{
  "model": "masked image model",
  "dataset": "views of escape-time and Newton fractals",
  "train_examples": 72500,
  "image_size": 48,
  "crop_scale_min": 1,
  "horizontal_flip": true,
  "color_jitter": 0.1,
  "method": "mae",
  "mask_ratio": 0.6,
  "loss": "mse",
  "encoder_arch": "vit",
  "encoder_norm": "layernorm",
  "encoder_norm_position": "res_post",
  "encoder_activation": "gelu_tanh",
  "encoder_mlp_ratio": 3,
  "encoder_head_dim": 32,
  "encoder_fused_qkv": false,
  "encoder_bias": "none",
  "encoder_qk_norm": false,
  "encoder_parallel_block": false,
  "encoder_inner_norm": false,
  "encoder_patch_size": [4, 4],
  "encoder_layers": 8,
  "encoder_width": 160,
  "encoder_positions": "learned",
  "decoder_width": 192,
  "norm_pix_loss": false,
  "decoder_layers": 2,
  "init": "trunc_normal_002",
  "optimizer": "adamw",
  "lr": 0.0022,
  "beta1": 0.95,
  "beta2": 0.95,
  "eps": 1e-10,
  "grad_clip": 5.0,
  "steps": 39300,
  "batch_size": 64,
  "epochs": 34.7,
  "lr_schedule": "cosine",
  "final_lr_fraction": 0.01,
  "warmup_steps": 780,
  "weight_decay": 0.1
}
Rows from block 2 of the encoder of a small masked image model, named by matrix and row number. Rows with one number belong to one neuron. Each number is 128 + 24 x the weight over its row's rms, rounded and kept within 0 to 255. All counts start at 0. Numbers have three digits each. After the name is the row's rms in percent of the matrix's.
After each neuron's rows are labels from the 100 images, of 14976, where the neuron reaches its highest value: "colour at peak" is the nearest of a few named colours to the mean colour under the peak. Only what is clearly more common there than usual is listed. The data: views of escape-time and Newton fractals.
# fc1: MLP up (encoder.blocks.2.mlp.fc1.weight, 480x160), inputs 0-159
# fc2: MLP down (encoder.blocks.2.mlp.fc2.weight, 160x480, transposed), outputs 0-159

fc1.321 095:090144134121100070090079151077121100109141117143131163148133115152160132138107143105071139108121127184093111126151141153159101142137128124120110127131123137100152111126087139127143114127159066154147094094128145125133124126109144136146111112107138145174130121086172157122124099152123134124151121148126130128153107149068167155132146108131140137148115126109127130127174130163082119125099099123134140109172172132159143159123145156154104119149111101132131178160086132118150099086103152
fc2.321 090:093159144152164133133137141142178139113177167163130142131144131136144151145145166154105115100126143144152128144115119143114136112141141164137152137156147170118142100152128167154166156142146158128137191086151156148135198135135148152129108125141147137140135149101143135108154127177128155132171137154138144108141143144135132099133160124151098093125118136136144114155199114193107131149105150140132122137128127123182156156139141060142148141132137139141162147133165130162147117129162148
colour at peak: pink

fc1.419 104:115090101080138145159165115103125131122118128103107161162106117140119094123162135104112128080125166189114133136109152101116127142128127117124136146122113138120158119136118153135133139122139104159110111142126127135173148160070172135121107161088124174129161119103153134085157119120158140127135116130124110123123143112049138101152167104137168127104149120105118159156155095095088168084141110121121127096144118176155137143108172159124125099116148109123133123151098092111078128123097126
fc2.419 103:143161140119131146180141138134171098132144154124157161195151139131124138165149134151117140171148126157157118159141115146136108101158126128139162148136155187142141176134090150154110132157171178114134140175128139163102135131114147126104147112197157145156153144166139155137115149111155136137140149146143134109137163161150108129155155088143135134142157121151132118129126142165151157110134140138150166147100147089132145147138148112163157141114143121149132141154141117143173151131184158
colour at peak: pink; white

fc1.72 107:127146200084124105150144098127120166130119138096073159134149167132123102098135141068124193171149126145107158162117122115117146133122132138141121100148129125111127155105135140134123121133117071148138149120145117120175116111177150138110123108086113123129157111141111098135090144141129142118106121150122123127089174126116126122114168121153137183107149137142175125130151135117128107085128080108098127132101155176136133141122160123132093145118063122158132139169124133120144105085129138
fc2.72 096:105123106125127117126128105127117120131123157120124124112125126126119125123145127126255127107078148162122096121117125127086107137120127125127126122176122116117125146124091126108124123123176108128162140128125123123122129127130123126114084138112127121160116123143119128118155127139125125111110123126126129103120117175110098104126175122132140110130127137091127109127129159134131127123095118125135103124175119123141131126126123133124122104095170090124125127152125129122145095129123126
colour at peak: white

fc1.381 101:129154160074124141180163106161109143157130146069124169092105145163147143091133148141129155150162133143118128135100128110131154130147089126183128138162136154146106124123144128139120141109096118121084157158128119116182149114146104084138134120140118111128143129144126140154086125097171131117139150169119098120081138138153123125138139102107111130113138096136134114112139131107130099068111098135147098108108126187170162135128142119154115148146087136163113066145136121126144148082150144
fc2.381 089:100141108131128137128130118132129113128121138125134132128131128129126130130143133127255134112108119157132104128132130126100114131123127127132130129151127128111124162129086128126120126130160116100130110119128124130125127125129128128121097118122128126166126130137126120134139135148128129119141130130132126092136129158141100128129160130129170107119133160106128090128127174133117133128094117130125110128173127125154126130128128121119130100115149090128126126158134118129161112131119131
colour at peak: pink; white

fc1.133 104:118164166133129116125153097126100111111088160109121151094123131106121155142129149160088158139143154120096149131143074111109149147126160101132143112165105099131114104157103160121074158130145140165158110096093108110120145134120156137115116134117135148148086154139082133101113124104157113113100114150128115120142166195096123122147146095149142178150141118130140126103155102112126174132180095124087113116150159123107146146127086150122138132128144073144135111155120127084178096109118120
fc2.133 107:109159158134142122120139155091149165122128115132159154128146132143147159155101158135084158115156113100154141157116114129140183105163130135142145147078141165113124148135183165130152106136080125166073094139136144164151186134132137150146137162117163130120144140136175125146087150109132135148131134145143125155132147079116177168148120153144115099115145130156128113144127129143123142145161122159096174154126118145127132162136133097093137134160082165123126137101122102152088168152131129
colour at peak: brown

fc1.461 105:113102094127120154135134111086091144159157123122144105217144129056114085169136110091092093095079172126102113121153155123109108148127162124105156143151149110143133102152096127140128128092161168147160087117128153132132126165189141113164118136124151166137132156088121118134177109100120104167106127111086137105137132120129116117141138140154166114119091140114106128130139121159128162124146170091136143132155118136112107148130141144143118130105151105126130131135119123129132107117127096
fc2.461 108:138176154140149156139152115187099127135149121125132147156154155132146155138140142162072141143103148152149159164171145151112165099133133152155148134108150142131140102157131146125121155155136100124131081165142120159091128156138175146134150126136134137168140161098134087141128164133150156131116138152167140133138137174134116125145128120135144132153149126104149151130111176162137150145145124146138142151147179096181146155136141223140143144126135140151143146114167152147150139113103147
colour at peak: pink

fc1.192 099:121155215074114123158177112160089160139110149098069165119127140154131120076123160128127172166173129141103136134096120126127127123142076143165108129137128140131130142114137143137120136113128121140139143121118105110177135106170130132111106110119113123133137136125126108121062144108119145128100140187123131108096149139106140134096165127139135161106157119132135100128149120119130108073121096104120119119106118183107120133135159125134109134134102128153111086163142154120138118080139176
fc2.192 097:103135099131132140132130106134134120132125153128133131121131129128127131128152133138255118103086136158135083127125126128088114125125131129127127129169125125114128125129091128123126130128169115113139117133130130129125150131125132132101083131115129130157127129128122137121151137140129130120129130130131130094128128165112097100129160115134132100126129147091132110131144162130127132134099119133136108128166128127153130122129133134122128104099157086128128131150131119132151099122114130
colour at peak: white

fc1.462 101:142146185065113127175159108156108133159135123073090161103124146146121123108109128108134188181187119148110146147109129125146163111129094131177118125129137127142135155121147128129116131101093113117091170146113100125190121110158125114135143096116115131135166118127129113144071142119136134116123138167116115137090131139136112132126141100118137169108139116147158122097133120124137114062124104129127103107091140193124142141129156123142104162145084140151121107142147120123151147092142155
fc2.462 090:100140107127128129126128120143122124129122150123133130131131128131128130131142131127255114105103122143131099128137130129097117156126129127131130130168128129117126146130087129118125127131154111125128104130129130131123122132125131126124090126126128123155129130133126123131151136155130129122140129131130127100134130154126103134126166135131162115125133159107129096130110159132122129127104122128131113129174126124144129130129126128118130104112149091127129132162137119128146107129124130
colour at peak: white

fc1.239 102:113098106100128135112111097078113108129134140090148134127114150136113123140098126105111127093133163112091084161167144156125080176175123109132130144160144111156118113153106152129092141092136116153132090140157145133152132161135113079153104117138124121139127137099155173146117089138140106168124123083150117145146101156109143105130130123096172118146111115111115155164139085154084150099115128194142110139159143158127149158135126154113125105109136122143116092141102068117116120081099145
fc2.239 094:103124175088114103150131138095117137118126097090148122146137110105159133137171126117111165162131112137124243128107116110155105123125125107107129114113135170124101175120080107088106133125135152109123095091125123141114133108080122097136166130148111107164137133134107113114104101123136116155106132127127114113121151121143140170120097119117175141131128146118107112117133174122099106085176116113136157124136153114098108133111115127130142129139100176128148118142129151119111148157211137
colour at peak: grey; pink

fc1.202 104:100162178142094090111102122154096106137116183131122153063139157107141186115123166163080153129154122121137141127173098140161129147136129128088138105160133127126139089124088134143137133127156136161143057117096143105112139109112102093118102145140137141144109163137135142108108080138149131138154125086134131116143128148097162141140169133102084145140130118107101117157146133149127120145158105152139130142166135113104149119126064129148137108106139090111114115170152127118104101107134139
fc2.202 157:137116107108091109098114113085099129113086124115106102088100098101115096094153104096158112118093126117107128098103092095112131135091116099103112102165106094127109143115129105121078092096140121130169113087117098104158107091102090120134115133097118086123102100144087095108140102092082109094107104112100113130112091138119099135108115131100123134105104124102108114101125107094107101116143109100115110093147130151122109104108099138120084110110134138106109102129078124105143115090110098
colour at peak: black

fc1.402 102:119152139155143126109164104107131102146098142140158173128109106142132099133123133110108151113132163162125123137166111137118095148157121096061151128140163180112087109165119147140090144112127085144118094152157152143097136145078101186127117127127105145142111151123109153128118123129144087134120125118108124107155186164144150104127132080100083105146133114134101133099154168123122172159152099115151109078155130098158112151121138149115124137153102102099139122160096099099122125143110136
fc2.402 127:137101141102108111091105118081110142118109144108102096089106108115106102096160132125093112119122121110110147102097102100121121123089107128094114100146108110121105154117122098104060124107137131138130147069113063108149129087067119106117118163102091113105116100133116114072150093106099120107095121102091112132101107126111111129100146138089137123115099114107103126109166111138137104105138110109104105109117111141133110098108115152119102088114103115112134090159086112116106095116150103
colour at peak: brown

fc1.176 104:110175137144130141127105111115058143120140144129086163149102170113135107128123148106087142106124170133093130133142123054098127164163177099108170146145148164130143093139088141149126114080132101165117105111128133116115134153150173143141108134120142149149127153094160116094131089146163111153112122113140135128140145150116148119153153138159184132090148128140114133142158120140116145135127106134120111095174140123113131152137129134134087130124157110155160138148107106111100111095116063
fc2.176 100:154186223127141129121128095160125156171126089157133144136142135142179136133124135138165112115123147119145170135142119130142123162151134142154152140094149188126130097130175144135094113133112131170107088121138122153117114119138153127141133143099135125127182149126132118114100137190127144148105139135116114120133142117101168138139123150142177120115135202143118144128130147180128147139170123138135144143138144111155147156144118157082148152158106090139153134125163156129103134152145135
colour at peak: purple; blue

fc1.357 107:104158134080048092118102135112142138138121153104155131130131095187170118108119134145118130110142104130083104101152139136131154138142077131100156127149134133120110128135124119133155127160132088142139112129136172128169138109119145121169116152144123107147152124142170161139110117101128100116180150155107177106117102132129146126080159138124097109131132106124134110131138093155145105084111119105141102151129111173128142110184129119137131104126121124103101152132099132149170132052143167
fc2.357 122:124094090111125132131116109169105117097121090110095127132123114120166124119152116106210083119066117103128113116118130123104101130098119121114116108148115113131120120128094098065093136118138092107143150134106088117123112134109103116101103093074120112138114116093090114125137119151125114119103125121115137086108122148137091138113093137112138123121126182064128127123150155141143101111101116118157095110132111129113106092125126188138116089109094078124145121137135170089143091114112113
colour at peak: pink

fc1.92 099:124164171130146114105160112120080142101098147118101159134136154133149142105085115137091144121131165126101136129164099123070159185127148121154113135151143157135107095134095169109101131108124134173131117108151147113127148131159128135112093098153116140150086143111095167163147109111115125117114104132144105162094132165107144098142156095141166160146137126121134130129154098111087123128122115123149090103168155127143131155090103141118087163144165085112111134129129131107138095071154156
fc2.92 113:154113152137137118119134149147110094170142135117142132140156129144133134135121155150105109117168092099148118134135129134151158148134108135146136132128138160162121122147184135128089137137090140117072068084129107154124199130155153120173151142120126138090160135089126151117112142132125133159142128130121119154124153062099131161128091126129126155099137163146120160124132072136142096139149146120129150147081165124108123129125128157099140151151094177129153133150141058111102178112144125
colour at peak: green

fc1.300 119:121107159114120124175105099165131119143109139076134134102164109083142133160160151151120132112126145140137140122146125145085062160099108123091127135160115080116107114139129148074097161093176180147188140150127097116141107092089104131099113139161135124108104150131075146121144112133154114097105120156126107131140127131098138123166151130112110198121129147125116140120128113088138156111124131156140128124135134141129115127111126135116169090117157097132115112154173127105126081111116145
fc2.300 122:154134152126120134126122172151135106103106131124141140136122125130128122137117138097141113143199077090122170128168095121160146102140125130124129132120128153130128124128123116141096113135092144117088155114118120140147036118108120123119194117141128130109153130161144074131101134168121124145136127125118125163132147075160170181118065114116178164118132132173123098124122123128119123128158123124117180134112118143107103123122103146077146150174092138123121121116144123110138167155164118
colour at peak: brown

fc1.195 100:099151155140129102118112155136133117138090166124127142078154138126126155124137133149061154121157130133107139097176129114120140147126132117138142154161105097115102077137104135160109127172153132177158101152108086114112153123094126101129125170132144153145134138144154158099117107107149135127148118142139113123170123153092132135194157092129056145105149103135142112153155103130096162143164124133097126114154132116104128099139115139196152094099135108093101122137153119112138106124116099
fc2.195 142:113093138117115091110103094096106126120103099117102102120100117124102109099135141096088134125095127138097135098110105110100110124081113121100107099138096073077103116098147111100111107099153104118151141105119112099154138106096103119098110121119105126135074095135097112135145117096111115070099112110116113084111074135095099122112105131102124096107104097105113111109136148099109110119106109104116098098107080152127088122103098140147106103090110117117105106136094112112136087124105103
colour at peak: black

fc1.317 075:140131154099146136166191111164086118114109121110108153105105130188122143087132127120131137139142141176114135138058116101104174144124090120176143091137093142131121112117148141117102105110133147137113149152139107109153149126180101110094114124142121130127138143129135108150119149083144145126106126136120099119094160149106126123132137106140135139153165089132152121105133117070148147101098132077104136096103160154187167142142136120162098127101125130137086085137166121107143122111135146
fc2.317 074:110127104125124131129125114135129089123133124123126126131121124126121126125131127123255161106093144160122107125141130125091101104127122125127123125156126122113127148125084126129136129125171114097153122119124128122129137121135122125119087114132124134149120124143121112127120130146124125120127125126130126094127124157124105090125145119125151115126126151089123108125113152125119126126078118124119105123183125127134132145123122108128124104109149102126127125168136133132152104126108127
colour at peak: white

fc1.279 100:106113160108125152093129099109091121097112138106127137081133116155086152153122105117090140127144176125122113114163107144082144167123141125131107088142117105142135121151092145157096119135145136181141096121134108121148171107083164153110091149134122177125141154090126193146123115113146128150107122118132138144076166141077133095151163079138139114144121097143155131115168086098109153113141133139116122102146133144097091106121104156129135131098116113086135142151122094126113121088130144
fc2.279 081:153091141120130129126145126160100112126144074126111125120126130123110127128065131112116125133117124112137139132128126127124129110131136119132111136048136143108120103130180112114097156121093088134110091157115097132127147130140127117147126095123125134113132128106124147153085134111110120131091125131103128134108125073086162143121088170112085137114129131112134199138130131096181111124127110125161146136103109125116121088117129225107125151150090150118149127099132117107080144098058119
colour at peak: pink

fc1.49 102:120143158104153086145145124074129156154123105105101148112126149117113112139122130099118173135100130155105143154148134120119128148092142094107125107120124088094170169139130131180133134150127081145156126124155096145157096099120162136123144107076116152130164113111102102121130119181160102113097120127126112116126162116119129079168122109167143180112119130149166129114147147146131122104114094150068142133107158158122122129105103141144096167125073120135136187144105131126157106100112127
fc2.49 104:108102113123125090127123106116116118148122137127105111121117125125099124124121135114255141112080165148114090111117127126090107122114128126117127118166124107110121097121125122103111126112165113127178150114130123112125118115129119131117081122112122121151097114131116134122156107169124124103104127126116134107116103156092103112127149150129145122131131135092122139120118129150136129125092128115141102124143091126128120133120124131123114108092172106123133119131114141123112092141113127
colour at peak: black

fc1.362 095:108168179103131104135131114136118164144128160111097151155136168149133090090134144098116164151147112116116131122108160126126153133135144140107096137149187109115111156088125133143139122156118073139120140135128137121158115100134178150149119144092132088140176116118136131132079127137140130113136120128056101144102129106152135098138170140152145145105146124142158114098152154134112095102111087134097096126122121163139149123102162124143080127127071117143145149142124116124134114041122134
fc2.362 091:112122095121131122128129110114120121140130163124122126109126128128121126121134129119255120111076158149120089120114135125102115135121127130122124122165121115129126144125092119110112131119170121113168132114128120123122128128135113133130089138108125122170113121139122134110141127117129129114115128124119128115117116173131102110134158140122117109125119095086122122121118151131129128121099126126134104124189126123132142103123127147119120102097170108119119118126120130123147106119122131
colour at peak: white; pink

fc1.69 104:119130219072135083129106131117128150148158156089104166129168157141164147123142167114120169173170098143122151172147093123159138114125131148115126118144140149130133134109127123141154134144128107134151139129139128116183130107153117095131127120148123130125147118142115131125063105112156148112152121164149119104109124102138126149126171135098093159116109148140138116152147150146104116074117091119142132149098107186114114127124123123159111141153068131146124103153110154137167123076137126
fc2.69 098:106140120135133132138133111130131129142114165130133131125134132129133133133146135128255114123089137149132104131117127132094123143128132131133130131171131129124132111130096131114122134131171110128145113148129129132121147123126138129104087122114131128163131130115124145129157131122132131122136133133128133100129131160119102128131163137146116116128143138090133100131126169130143134136117121132158116132141127124141139128130129131121129101103151072127130134149122124132146097124134131
colour at peak: white; pink

fc1.117 110:095110108133110143157116105145130141142116161131176103119129135123127132147151121157110133076086156126153080139126107117109106166154112099153158136165160111097150099166122134174080134097171153188167116170108098148117152105119150142113080150148115140120125118120100128157158145110107100192117122109150125090117182132095156134127168122123132101107132124129121137120133110123119156139139168137131132106155078118164149165165124143123135107122146105133130098147155152108100086136125114
fc2.117 094:112161127115136094125137158132101129127118144123124121130135120122165123131126119113067101106164120137139170120134112134167133108125117122117119122095149140164118182136084115106111117122102179099099061105122136137149099115105126128201181120146111122189145125117111124121107118097132132142134122110099131148124124139193157165115098121113143135115107125150124098129095120083140124107140136105105118138179146141111111124117118157137129171153165188125158129084111122105164180106149112
colour at peak: black

fc1.253 139:112118185140095086149058092112133135186120168127120141066175136075151158157144143155125143148154122121108145136173104118133090138123111116109136124153145104145156125129126141147122138122159116142164129135117104119114119090070105113120110128143139140121125134144095150118103072149163112119148131139124168115139113128100128113118160111112102182111104134125101140118134111151157132138113105188122118135124134119088119123145078144126124122136089096099146138164127151107134096073115119
fc2.253 203:141138129147149154148150157157154129138147134145142148159152150148150153151142150161178114152151142119153134160156155154137137140149144150151148151157150158149149176151089150136151162150125152151122175147151137147095111143150155148122138139161146160124151151159150154160137145183153154155152154149139147135148151139129138123149122132159178155163154194132152107153119118163148155146132153152162151149136156095131158180150153092126150115145118116153156152155147144158114140154167158
colour at peak: brown

fc1.238 080:165134144111167153156191116151106106095110109120124148105092124180123147094125125127154140155154131157130135121091109115103191129112112125158139091126082139139117143125170130116112120113097140115080157148154136124147134152174105127085139113145110117109139136131123132150124158062125151113105126127139101153108162146129103118121121101116138138169160101158135132110112118087145135110110122052132122089086134145185177154125120122136100149115122150149108080115151129120143147131136133
fc2.238 077:093129103125124124123124114122125098125130128127124122125123125124124122123138122125255156117099140164124116124130123126098111113123125125127124125152124115116126159124098127122136122122175107097144100127124131122127163126127123123137087122133126127153112124145125117131139121116124123117138122124126125091126119153125102108124148114123132112130122116093124111124111156118122123123093127123115104124190124127121127134124124107127122093109141098126126126164126125122152108125110124
colour at peak: grey; pink

fc1.16 133:112167131122133153120141104167113120138093164108127167133109137121157115112154107132116140112138158127093157124099086127099137157153106124072115152167162148125082118158129152107094163123125142146125142145106142108129086167112135187118099143071125099147117165120099087065115150106119106114115119112116131144175139173111133127136162138145124134156171126124121111112141115133130172125173122141100112086147133125126145148146146104129133099151143073111118092149166128109132074130121151
fc2.16 174:154163120148155155157153124159132108164151120143145151142150148143159148153144137161139130153128137129146125141153138148127153106144157142151140144131143156167144072146164146152160157150143098103129098161156184147088102166157152141120143096098150139155140152117124214156118151128148136154149149144157147133165152167147113130163119093151111121136167124130149154146124144103124151152123137147177129148133133093136133100161155180152155135138136117138139168126148114146186129102110142
colour at peak: brown

fc1.392 088:160128133116158166105181115159110119077105115115138158111078126189105145093132127132153137147157154141129127114114094119090180142121142132143140097141084128140136140136160131131113132115104140123078153120163143125142134179169113127082129122130107110092129142145112148137126159069131147118094135089130114162123170140114104109103130099097137137171154102158112126112118085101120123114124132065160114097100126141179177153133109120119118148113114144122129076117137107130119154137137126
fc2.392 078:094130101125123124122124108117125105130132139128124122124123125125125123122150122126255151118104147169122116125130125126095115112121124126128124124160123114122125169125095127123139121121187106091144096123123130121128160125127123125146086135132128125147114124155122116127145119110122126116140124126126124092123119161124098100125160093124131110131120112092125097124121156116124124125100127125113101124197122127126130133126124092135123088108146093126130126163123125123155113124112122
colour at peak: grey

fc1.459 100:106120119131103156144107139125097117151130165132109148133150135110120139142123160103099126077104154140124113145095135091132136144115116105112169102136164135126095074151101131123099138061134156137144082146122143121116171148111140138110092138137137128154114146104109101118162140109096106176103097102138147110130153151093159163114154111146163114129171104115150142104153105090138176134162158146131130100156106120140171171185157136141114131110178131151143126161153145077106108146118135
fc2.459 096:148133146113106095093119128104101158128086144095088098126110110112144112104150119130071095152128116085108159106118088117147166164094100119109112119117089135161103153097165111098089114111111150154105107113094119108150097096127112086159165162104108096113140105155103101119105095110082113145099093104090104172092119122152127145094108125085140141099142131146123131109134123149100108111177102093104127108143163140103120111118119136132109145141106151102128113110104131105143156114132114
colour at peak: black